A small spectrogram FSQ autoencoder, trained from scratch.
Data: trained on chords played on synthesised instruments, 52083 training examples, 43.6 epochs.
Rows from block 5 of the decoder of a small spectrogram FSQ autoencoder, named by matrix and row number. Rows with one number belong to one channel. Each number is 128 + 24 x the weight over its row's rms, rounded and kept within 0 to 255. All counts start at 0. Numbers have three digits each.
After each channel's rows are labels from the 100 clips, of 14976, where the channel reaches its highest value: "top examples" is what is common among them. Only what is clearly more common there than usual is listed. The data: chords played on synthesised instruments.
# convs0: first 3x3 conv (decoder.decb.1.1.convs.0.weight, 128x128x3x3, each kernel summed), inputs 0-127
# convs1: second 3x3 conv (decoder.decb.1.1.convs.1.weight, 128x128x3x3, transposed, each kernel summed), outputs 0-127

convs0.101:128126133144117072079128128129140132088119145128128128127028129178129137128122095136128128131122103186127128128126128130134114124127122126129194128128128129125039121128127132147112126133128144128105136121125137113129123142130130125127128121126127129127127128134128059144131129000130129134140131128148128128120122128138132131126124120128168104128133151114128135128128127128129128130087
convs1.101:128128127129134143128128125136118136127134129128128128142051132079128128128220128147118128129124128128110128129127130128130132128128138128127151144137120117136156129131128129128193139127125128124122128128128126130137140128128128117129130151128128128128128155128128229128128128255128109142115120110128128122127136129114128137123128127128128152128120255124128127128128128121128128110130
top examples: arpeggio; playing: arpeggio down; vibraphone-like

convs0.91:128125127117127123132113119127119136102129128094128120113100128128126128128158128122153127143144128144099128132255128135129121114132133099126125128110102122106127128125124128132129137096128123122128108129128129117127126126127130127114111128125124128127130128128132136074116128130075114057128140128130128127118129129144118125131129128127131119141147140132128099128128130134123135117162
convs1.91:125125136156120128124128146130114126124121140140128125129169143134104139123128126193127126134143123145138128128048129128122131137124128130127135125111124114255127127165126128149130139124128129129128100128133126121128129114128127134086137133115128130132124139129127101126141095127134096113133128121126128141127143138128148131125124127197127128118128129129128121145128190142130128146097
top examples: vibraphone-like; organ-like

convs0.127:128127127127135145121128127123248151088111129129128125132157150128123131127119125110150127105132128127117115123128128126101129115128129123151125128104101119123132121124128158156128129122128162146127120130128147186090111152126156095157208134158069104120149133172146133133088096130118135135145091128130131127134131130125118142131129136119123128152095194154127128128128133178039086123124
convs1.127:128127226118124128134117132130117102111103132127128151128128128148128115127133126098125157135187099151154129098144127128160082124127120134141125112148121102134138143130129160015127126167129138110129121128133159102147179173129147132103080128157127137129130120127123130174140106093130102190128095144128128128128131160123131072126128125131125109123188128105128133123128128142127161156129
top examples: arpeggio; clarinet-like

convs0.52:128127127122131133107129129128068127132136255127129131043119125131121128128124092128133128128129112118130130129130128129127157137128127124125116137125127128128121129128126127113129216128128137128143121130121127120128140115124128123132128153129128127128129128133141186129129129055122129130113126130119138128135094129084099124137130126120142070128129112114127131128128170126129128127131
convs1.52:128128127133128132128128135121128113131129037128128128119133128128128126128128134115137128128117161133128128128128132128124122131128129128128116128125129128128124128129129128139140000128116129128166128128128128128128128133128128129128120148128128128134128131127128128142128177173127128127123133128124128128127131128128127130144115128128127131128128128135128126128128128129128127125128
top examples: vibraphone-like

convs0.17:128143138150131127128134128128109170112191124128128173127120128128132088128090124149031050145073128137129128137138128141122123119129125128120128128143138171122128128128095131125128128128128099129128127124128061123122137112124138148128113126090233121135124113114138128128121128128128121128128152133128121083123128125126135102134131127122129127185156109125097128128128133040127129084130
convs1.17:122128135118148138128083105128077122130086126137128134117137128161128126128130134127230131157125135129128133000088130128127125141128129129137150131131079108121138106127145100129128127128125129081127137128135087106129129133128124125128132152086073114127120055111116128132138121114141118132165126131170128130131132150125140133144132125127135123112052129108128127129128128120155135088129
top examples: arpeggio; square lead

convs0.35:128114128127126128128128125128132125134125128128128126102114128128129120128130129133118128135126128151126129148129128174132114125128121118098127128120128102127128136128115114168126132133128127104128127126128125127128126000128220126053214127130126116128128122128128127137194117128131127124115131127128120128118116092127129114126121128129128128129058116126126126128128143106125128147142
convs1.35:123128048106127148120128125098118090131125113128126130123139128101128123128131131137079137121103127110094128128081118123138058139128234126128150124129128157128133142138150132124124117130149148120128116128128142148153122174128012112154121134124123148131140123145129159125074125137119190114128130122144128125146100138059139123128134130112098123104126132130128124136128128112145143125129
top examples: vibraphone-like

convs0.62:128085127125128118126128129127131173122060127128128145125111126128127123128129129000128128128103129149133129146128128145129145132128129156116127128123128055122137134132129121164126129127128136123128125121125126128128126095129186115127248128150106132128127130111124129124146122131140128129123129128129128125138128107129129113127124127126127128131117128134124131128128128122125129129131
convs1.62:129143112153128129133128128160134097115164128128128138128153124128128131128169129131153131127127095080168129131137120128153135128128106115172130114124121131128125129128130131128129125124105130136133128142130152152128131113128112118166000099129131133098128127128128118113146125182126105135255118160120128131146117134136137129169134130128144132125127109117123129139128128114140129128128
top examples: vibraphone-like; marimba-like

convs0.49:128132135152113181133122106128072102030115126128107141081130096128115140100091127145146134142136143128077124115145128127100123142127144127136129121093139137113130128125103110080129122110128059129130134120128149123135104104132086186128090127121130074186132105134112128131121139130111141124097125128128188128127128115128128108124121141141117128113123097128112126128128107227124144115128
convs1.49:128134125136163101127141119128164167113126126116160144128112127127128076131129128127121118115130092131150126125143154127174093156128088188180127096108143149128119156120100134147128130202129085158128149128128130121131147164129131069125123127129128112114130139113133174114106143196138056083164131134121128119103127126167127134126133130128121137125150129127128079133128117089200166130133
top examples: arpeggio; playing: arpeggio down; marimba-like

convs0.56:128117131130122120130128128128136120162138128128128123132126128128132110128122127158140133143125128129034129123131128122117133112129128215146128128132157115123125129122089194124128128151128140167127139126128076126121108156127109125128116129129127154128128127142129128128007127122128150128131131127128128000088129136127127134141151128116128129127109129128123121128128133144128130122129
convs1.56:142120133102131127136129117128157119157166124126094132133127130137128126139131116103116164115163120140102120085125105135167134117138107088135127107130096141128132117132192008148134135157128107105120109128129088131125149139128153123128215126106131181135127140125142126125172123107114137044150151126130128123107125140132146115133131130114130131128133127114128132114128127131123128042129
top examples: arpeggio; marimba-like

convs0.82:128106128133122128102128129128128133118131128128128142000128128128128128128141138136119133128116095120128128132128128128128127135128129128128128128130126131130128130128127128133128111125128129128130122126128123118123124125128130136128127020128160127130129149117144128126128052128128128129128128201128129128133128128127000128130127128128128129120122127128136128128128136130128128129128
convs1.82:112154132160128147129127129123105218125167125129128104100139127127128141128134069101190165144175113126114130109125114128129140127128128145127128130060132149128128160128166125125128109119105182130109161128128131152127145131128132137089128148163126128145130084136103192196109086122127126144140075129159128129186127130110142127149102147128165094182131142128128132128128128125132133131126
top examples: the note C#; root: C#; root: F#